config.yaml
dataset: "single printed letters, digits and signs in grey, bent and noisy"
logit_normal_time: false
lr: 0.0041
eps: 1e-08
steps: 6500
batch_size: 256
epochs: 4.2
lr_schedule: "cosine_restarts"
weight_decay: 0.2
adamw_weight_decay_other_params: 0
Rows from block 8 of a small image flow-matching model, named by matrix and row number. Rows with one number belong to one channel. Each number is 500 + 50 x the weight over its row's rms, rounded and kept within 0 to 999. All counts start at 0. Numbers have three digits each.
Before each channel's rows are labels from the 100 images, of 14848 (inputs lightly noised), where the channel reaches its highest value: "strongest on" is what is common among them; "patch colour" is the nearest of a few named colours to the mean colour under the peak. Only what is clearly more common there than usual is listed. The data: single printed letters, digits and signs in grey, bent and noisy. In brackets: how many of the 100.
# convs0: first 3x3 conv (model.decb.0.0.convs.0.weight, 128x256x3x3, standardized in use, each kernel summed), inputs 0-127
# convs1: second 3x3 conv (model.decb.0.0.convs.1.weight, 128x128x3x3, standardized in use, transposed, each kernel summed), outputs 0-127

strongest on: the character @ (51)
patch colour: black (99)
convs0.94:486496595518508605506477477478531442454532567511545472552508505489460432466473522445548500518493451505534495464555548529451536453544486413531529535518478442470428536471494519442517439420470478442469420383409553410404501470429564436572485419447477555416435517447438404546491458528415436394502494496490482495427441490521457544496488473430444518514523472505487416511519488490395419585492
convs1.94:504496645538521620486552590450506429535529570509475533538475526475548626479540601548549420501447539573497493514548432480518468536510419524545490533527562614597510590530458518547585588532491535505510548485440432601536553464467460516506499503573490492521580485466470536574451451430484543538496457451516522527524595435499530523412459501433493515529477517490542512541572511526540587517544

strongest on: dark on light (100); bold (80); capital (76)
patch colour: grey (89)
convs0.106:491555541440442479513465446475544620418537492541470471481450462586531551461437475568464518391483515491533549536480504575462540447479580515447478486482525572491510438464533496556492506584497571638594544558567429535635557484608421570420495569649508430646596418577603576419461487620566548578453507503455518520526502515495470523537494493468523507492459493499506488438512420552522529460509
convs1.106:509513468553601451500470477569481496504534483497428425427473497587433417530486569457422549440607465530534565585480507438518514566481577527477538451507457438416558539486485413452427430493470476523558506514429462540536479531418504571451448450455522580552433476434499520570515520484522506500502447532467491452611483552521471597587402522481459449482480480521497491407514559496433454406419

strongest on: small letter (73)
patch colour: black (81)
convs0.89:494537465439481501558472525439580491471594591556464487455404463558508547466464540455430429528511415493532528486568486489427501474510540491473566570512457526525433500505479513453544427530436446442512408467494519445484505508503512462503495467408501502453517509474465431504465485441502511472456549486414466494452415428504441544488519354399497507499426402526544441492508502451427446445560
convs1.89:544486490535518602501590526396424414358567599367511494531429455429571557408470529453621443460501554490479455519463477448541489478477466508517534605458466458505483439509464482502499437577515547529459434497413437463499508514487554442567523429530518443472502503497463493557474465449517517572499503479556442487447510436556490539450539467588610518494556470493535434501507523517498523436534

strongest on: bold (92); capital (79)
patch colour: grey (43)
convs0.41:594491410430534442443563494483407435523463467483400581417526459430539538555473429427505452485490516549480458472516462409549441533470445479579507497554524486492496564538510519445522498485619552402397451447479587505391460572390570454577525433400504558363385549414434476573481531360442472402498482514515539514536585524523550442436484527574499449527524540515513541566480575550530487526516
convs1.41:485446513452481462445569417427455468452630473426521494613429497476519640560506569533504466553451509490501535490494549537505540521525460503455518487547493503556479495536496539520490506659470606499542545427493645370491531582539550512521588502505468461462470439515585492530524468450504496525466474529526459497451462363528547469466454449490496498533602575492488460506449508523503491502545

strongest on: bold (77); dark on light (68); capital (65)
patch colour: grey (72)
convs0.78:596480482470510531499575521575479557563388559445525552430599612485587519592556406571576570576487555501415483536422465490536552472487509520520436439567549568439509472511555449539509522530544567580525547557556455561570492506550433570445516566568496440576536473569576570462477534544571543543496459455488513480466521546449507462482490533521544451528437545446441542524470549550510514496468
convs1.78:555487466433497520537471416567503426448631450550463390507567486506494602509482435462509606521496535459513496515591504488510494543348523497492512557441407540496563425470467467424569450541562488479526536484470490488555545557529582509585591384487543451566518426477524514477479488556529421502497447404544536525494483468434542470523469464457513412497538461510481496417467569512509549453530

strongest on: digit (48)
patch colour: grey (97)
convs0.30:465429561473436562429482553457450484510522451455478466518506490494518437518398443559474474395526590546521560548502554512529620513462541599530512471535505596554560495551567515516569561545572577511478461516504451501502510477492463514445496509505483468520480482514501484474534486481518496503592530533506602567547559607542559519496592601563568536572483600527546568569554596582566570520553
convs1.30:526458425470473491525515583509485445482499510543549500528565454591506509494566516497555545487387440467436483535485520414482582400528588588539429516498506479455585432527455483438471460448486502514629468552546500472600432520557457487521553471452612642588465512459592483534524490493548471441502557506503530432493606565491412496545580512501461551511556481455495429518464457497492483480520

strongest on: the character @ (27)
patch colour: black (85)
convs0.67:482509519596430517548399504470587497447516603521563436606513575625439570485540550490449452554498441499566545513523615504496455512512403438476484432391503457579452499473504501495457438430364397472493436468476511433442551468456536488524464487445510544465535533519442456511511492467457505433448450490491421500458394460506406480496479473452479497429534451484451414453506459425374432486429
convs1.67:436448564420455627555462510504504507609452625537470508570580513416481571553513550564561589470434557569438467447512525533461416510489526537516547451491505597523477661530506537460456549539568436508506562503447513501495485474424489427512453463517536536429534522505498441468494507618474546503545507504546518568500543437466478471498550570412471521545479498491463544508606504541528534489515

strongest on: dark on light (100); bold (83)
patch colour: white (85)
convs0.83:604678524424487488595561454422383618440547561608430549418518475610596682581444451588462620427505556522496538467464489375514611446458462514594491482566494572483451486546530455426550561592558537513495463539563495478528495531510491498498543502582502498551504486493542483502501515535530517498518507462485536476436516569469531478393484526537502430534490524468462509568502563532464429545549
convs1.83:597490539591477504426560516550508465564367500440592491502556462491511465542464537572410470517437446462505471465482574585521588487476444515470474535559501614548476576538472576488518563499432499565447496467522539539470511452502448508493416587515555494573403445482480434402517574501469524501477516511427515561599446534373544528470479482452447501508464473466527476512502475399544483535560

strongest on: bold (75)
patch colour: grey (64)
convs0.47:519511444518529526492468438448502483488506485512477532474441456480471550484484515434465456521458561523493510518469526523581500556468561574629440520574545516554486583546507442532550560425523521441366483389477540451420421529402526421545471406415481535409393515383444448531469502441421456428605462433640524444476610575443562493546503592613541495579590595423439549556465555609499472617464
convs1.47:503456468436497548484606412459453431461640594503487476598437471459579554578527486475549534532454536542482561570535502557502531465503505509505525506536429509507505503477449572519497434613505592449479491471410574404539530569573564531517611401528471474460552477500471544443509464489555479478583502532537504536403575445515531493411500485542462556485543545532544412465505525574510491503481

strongest on: capital (96); the character C (28)
patch colour: black (98)
convs0.8:493410414524420389439463443562484478529381487424486450488492520458510462506520457525494432564458565538500479601408525478539553533514546559484440424544617592517627460530632445609565527518560534484424456465491419496470414454426417510409470483461464434483458457458477480442458469415489474457527529486515583481548512579461555536554594559529614568584478567487508586526451566572587598472516
convs1.8:432564456437488531552479485513506490434664554571494463511458493503448522522495388452553580466459513531461455541525447476436520504479398498496472513512464485515451482428467543509516480508426553463574567562553536500547530586579620442509525594474523591543532490475533535470527410594602494463460549539500534421540531475458492513472499466484531559465588531455527532428485436456466444489375

strongest on: bold (93)
patch colour: grey (77)
convs0.124:450454421454492445452492424468447443550452451444467494377475441419485465475426464494470447473420579504446429560493433500538455527504512563524523484490553544497573512532573540574494553527543508532518475557487427526500553447530401526423439546461434409516547426561522494426407445471564457545566523552539566530567558565535540499540518546540585465565506571542526567527514556562569562517506
convs1.124:521533445528543533481459447581500518503495523509548468492530441596454462614489427462490529584372426442490523564533582390446597464477555515491483514514439463419483458435469462439526493497487502500554576567525506455608500535516576525480531534551580595551486483591540490472571494600548487583516493489473501490489557614471412508549484544512483494544545480481434488484389544452478575469510

strongest on: bold (89); dark on light (72); capital (62)
patch colour: grey (45)
convs0.102:567423452515547539492526634506503540562568509520501548506484525548530462507566541480545456603554439501570471526509530605532462470582607533449518607535450533479597496632506495519534426441578492459547533463479497493473469486517534460516530437514483512472459509484450502510514462408482479491416570481465497425450481427464467562547532413479484590518527394487529466486444493395431477430509
convs1.102:569515513473504619481609483477469537439621502448487526600446513449569541482505482386563498590510566480522520542471534491549487442494481496469497490541491501493424453482485482596614480572412599542509515468468574424463538552518593491546603460475522472510447514518579542452534430492503492498465484528501506524414520510568534529477516486565591501552598559560496373463464550464478497501542

strongest on: the character - (26)
patch colour: black (83)
convs0.60:450556537558400529610444546432489513410576591551476421525480484552502525527458567537412514530514438503558546494501558492481500471446483510492519499488369495454482426515501502457532430477429487441518412453513571387499494532506590444555519453485560598493483578464442406564575545472442552434461509515383446497432375399517409510457494428381470559424388435518470403505518468395387445463508
convs1.60:549540368438502565476613519447428473475505484487381451554463447455565428388502527445496419497528581542561461488538482485532455528429459474482558543459444443491428519498464503534592510484503521629441508503412438375408487492513539440418472449480478446477467470456477482493465460460558459492505493450520458556490473509536581468494513582580501521433475527503456427504502529397487509439481

strongest on: the character % (33)
patch colour: grey (44)
convs0.6:507381517411566461369562609556474454541415368374504504508544491461539385547475336539574534399554533559476406517436440427530470416474469474519444398493516537428581460495525473495475502492531501506416548471509507524492426527433511512518549489497509499486450520454474527524530519481496497499484459492533489502535556549476558437483538500569548448534479540485482552552455544517540527469463
convs1.6:539568561486530490544523575399529594495434561490492516490523483510454570348536548483497513436407443480478504524559450470433493493550446493485400464413526502525425451501465495494438507467465411419383482466478547501473445499498484501549455505451359475455447543441487496527394542425530532533544485408482499501373506477484514467402546516506536535466529475491491541571442483579576487466481

strongest on: capital (77)
patch colour: grey (81)
convs0.126:442475434522441430479490465510444448536474434504520439388514421384463452476483503487534434470404560446448485580497445562583426544548539551465527533481499558531563505526535503576453560554516535505523483494494473497464473490516445509454467493484476465488475510487480471489469518456496495479540564526541528541547550553522531514564491584546571483532545575527547544478559535591584598492559
convs1.126:554563498422534532513450535558535492465517471445554483451486470516492408431560409525546529618439456573499519521499559467476528503468627543555550515534505447489478512445483519465535476431495554471611501606534482447530525503537570476554550474539571544515461463589554477469591542587516469455454582530477606412499571596487424586540467510559488459515518519440540539427554509495482573571502